Rows from block 4 of a small image classifier, named by matrix and row number. Rows with one number belong to one neuron. Each number is 500 + 50 x the weight over its row's rms, rounded and kept within 0 to 999. All counts start at 0. Numbers have three digits each.
Before each neuron's rows are labels from the 100 images, of 14848, where the neuron reaches its highest value: "top examples" is what is common among them. Only what is clearly more common there than usual is listed. The data: drawn human figures in many poses. In brackets: how many of the 100, against the usual share in percent.
# fc1: MLP up (model.blocks.4.mlp.fc1.weight, 960x320), inputs 107-213
# fc2: MLP down (model.blocks.4.mlp.fc2.weight, 320x960, transposed), outputs 107-213

top examples: orange trousers (26 vs 8.6)
fc1.606:414458594460542490528469546540393488469532388415435545477490420437421411431547489482491538511476410450391492429511471515495467487499495499434473522495494495510504524506477485429551424563539455549451540505567495378480417418495549575466491533534466528495560503457448536515508535502533458518419537448504458575555468465527419
fc2.606:579618438480470494518503472499582566452517522527504527553447541565554514577470490550540549479399521485551464521453490521539582573448548489550501507513491557532483500445496505560450461442461466500586494476484398498481558558527370368565448468462593579472403490536517417506450459552483567476593482511491584482489483484464549

top examples: lying (38 vs 6.3); bowing (28 vs 6.2); handstand (27 vs 6.2)
fc1.74:519531491438511429425474528556452505518515461370537480421462535459519517544504454498486545496550508503493571496555481499457440531481550484506487514473500486470438450600527535461417495463557414416508457599486480495557489519572597526526519532497464581571463464503469569453507454343563407514458475449417486463505473520452503
fc2.74:534471476490472476521559560566504500436550408441427511502531481467505493528451423500531582585508557669529533474529641320547492448432481393471477459497448528515499568484567520466566567510484447468504480526477465467540473564518523468473528513505526555424546521525481554455438488569602504517365463547511440516478437545432474

top examples: orange trousers (60 vs 8.6); purple trousers (36 vs 8.4)
fc1.704:480497473512499502600433555507509438405513470418539552437524508489486389482575539521527535525470483462543477457511433549426488481487497465447504563511454481461517479538502552498445471477481555498484471507502526482512388530532439498477410550495517535444485481504497588518515435481483452582541563539435516560477551454429552
fc2.704:478499463425590515514580443550517583647525522502476562430517505476458529462538495426519534591448506500518506457544548481555513642554575480483406481509500544449407499482480413469413459517478542566461537456515513424419441472470454432471555535443458505547559489535462498508531497490488481482496474493462457591453468416527540

top examples: orange trousers (100 vs 8.6); kicking (31 vs 6.5)
fc1.392:444420521489481523515510566469513510486447565484497479469530462469470425478510494493531492458547514383541505445494390656455493464511526455495448604462448409452561494482551520535449436527535496481474456485574553439540479609482529431481455591525529489511563474508479527483497539477475473576470531475468488502562566453463495
fc2.392:527590437435556522533513511587548575555531434462471568464407452429464494477468526514580587537468529503486526511508496524488490628521564467528429499457478474439405503529491487467502469456496532545562475429493476495378492544529414501515529461453401514489393530428550589500525499503446457567472419478524443531471479454503596

top examples: lying (62 vs 6.3)
fc1.438:535555479538481459509509422519482532534445462422503539464544494439443527492484491409527458505589495460535556505471405568503440517529451563491500514479427549415446520464536566507500436482470464511483510554471600486531501548609504555556507430493487455555578464466522502464552461486507445485425533539493445548408511476455524
fc2.438:452508546461462474449546498460485442497489494464523615466533520508514550456471513400461438547540508544534532476505607428578454445553496472565456472517474582467503377506488438571517491575450541474511504557479473478482526431533542410489569453477412423506565496494428544497564490482431498512475544518441453612401497454457504

top examples: lying (52 vs 6.3)
fc1.228:422473428514528546505477512460436459421474480545528425510467501523488539515528480563542499476477478411413447573545446530367593539521533511456509481483501464485524481442555585430466507480594493508459511481499677559536448539412470546471444541551514507392461526520532501523480586478512439552542423554526572451557542479547504
fc2.228:519522522462420456452568459525480435534492511509548562492516544496521590459442499452451479501497471588549512430536605416617445443525489508527452472491480574544435447512483380588456578555467520529515565573459436484498500438528515392546567480440490420518537540528484487511507489554462531456502499495433466580453446475525505

top examples: purple trousers (100 vs 8.4)
fc1.629:479471516432528523560483501528499413493438414436505480460472458520485464444462550484485493549481401403466523440425452580492474454489460505436488530464490429457461578534519608524479406523598561499511529473574439512519407603608478545473442482492592470583464383430642529511494406506503538549553612475470590522489600558427605
fc2.629:429512449477543505563403472497510501542484464443496570414521474440451489507467556435539495543498472367402468487501421595515505584501546454540439572529462444496443508453507505539498409563443509552471408479500513470533482576530476478526541508526519484490520407550413463421525486435451459534539469476490457570525452420376529

top examples: orange trousers (28 vs 8.6)
fc1.154:503508534457472443474429519565482432498484474505522479480571348418477424516474498482542551503467536463446528498537506526467499482461504531563466511405476546453619546478543520478568473428464487465410490558600570497597463540432545452481416487578481549527487513485416570464541565442502379503470564530548557500475441554474455
fc2.154:501512451507531618574470529513468440606495533466480569445560511547515476477499595525537532513449534555413527519475492491538458479528463536441507477605491545570511499475505509477386497437541628607525473410565531578457464532568516571512414451389467429599519437501551553551478531441491460411539390471456484499494516419448528

top examples: orange trousers (34 vs 8.6); white trousers (28 vs 8.2); teal trousers (28 vs 8.6)
fc1.746:534520511474570572489530515450486452505426540403475550492526524382567443435497675544423492647524479467591460507507458505525460483522474609447545497494405486499449474472532516567494446530529576588437574483569530615510534479581616542493418418546594451586497468400604511473574525478471489455577465467503484494407496517467480
fc2.746:498518551497434441451482542487512552482537467539431493597543399558452539594510371452592493388498533482502482555547500527452537571509534509522464496417565488561539533512501596483554571484512364419552477500475525399554476552434423386542606495505446614405439522586466400497422480547557445504427501502529511529548457493568509

top examples: orange trousers (64 vs 8.6)
fc1.604:459521518479575548540426554518485410422506489461489458440446409530528465521503556576538606545412545436528512514512370571445575480501535463498459582502466462554578466508479505477428437378501470560447487401461487474469455563486418451481440495470517482514454494470551550490515393533498445566454563520521521496498573481471517
fc2.604:496449505478586440553591485470537482538522518519573552462510535494489543476564423530476529626428534448455459458496506534589460524541534502545407500502413509490471482532535427529474469523511555592444518580504519489458460427441552481504573519503496441516575426431454525499491522476459527513544545521450474594412464495539545

top examples: lying (48 vs 6.3); handstand (34 vs 6.2)
fc1.324:490575565570465480534472388583545488503455397417480545453520524475430490472467499423497499532542535457499544480415403584505423455468447504540485507446444485462430537493521551523494459468468478500490500555467550526519509571665512611567528471460486488519533506439516530490523470474517526524459571560443502552407485512493489
fc2.324:410521572463515437483543490446504435438534475441539585494488521565484538466487482410466442505556514543496516505484568440582443457561486443567470514513462533469506435537449483545542458482496523465522512572519486516475583439498590432525584513506346387512532487487398516543550486460407448508485571456462466635470532500440466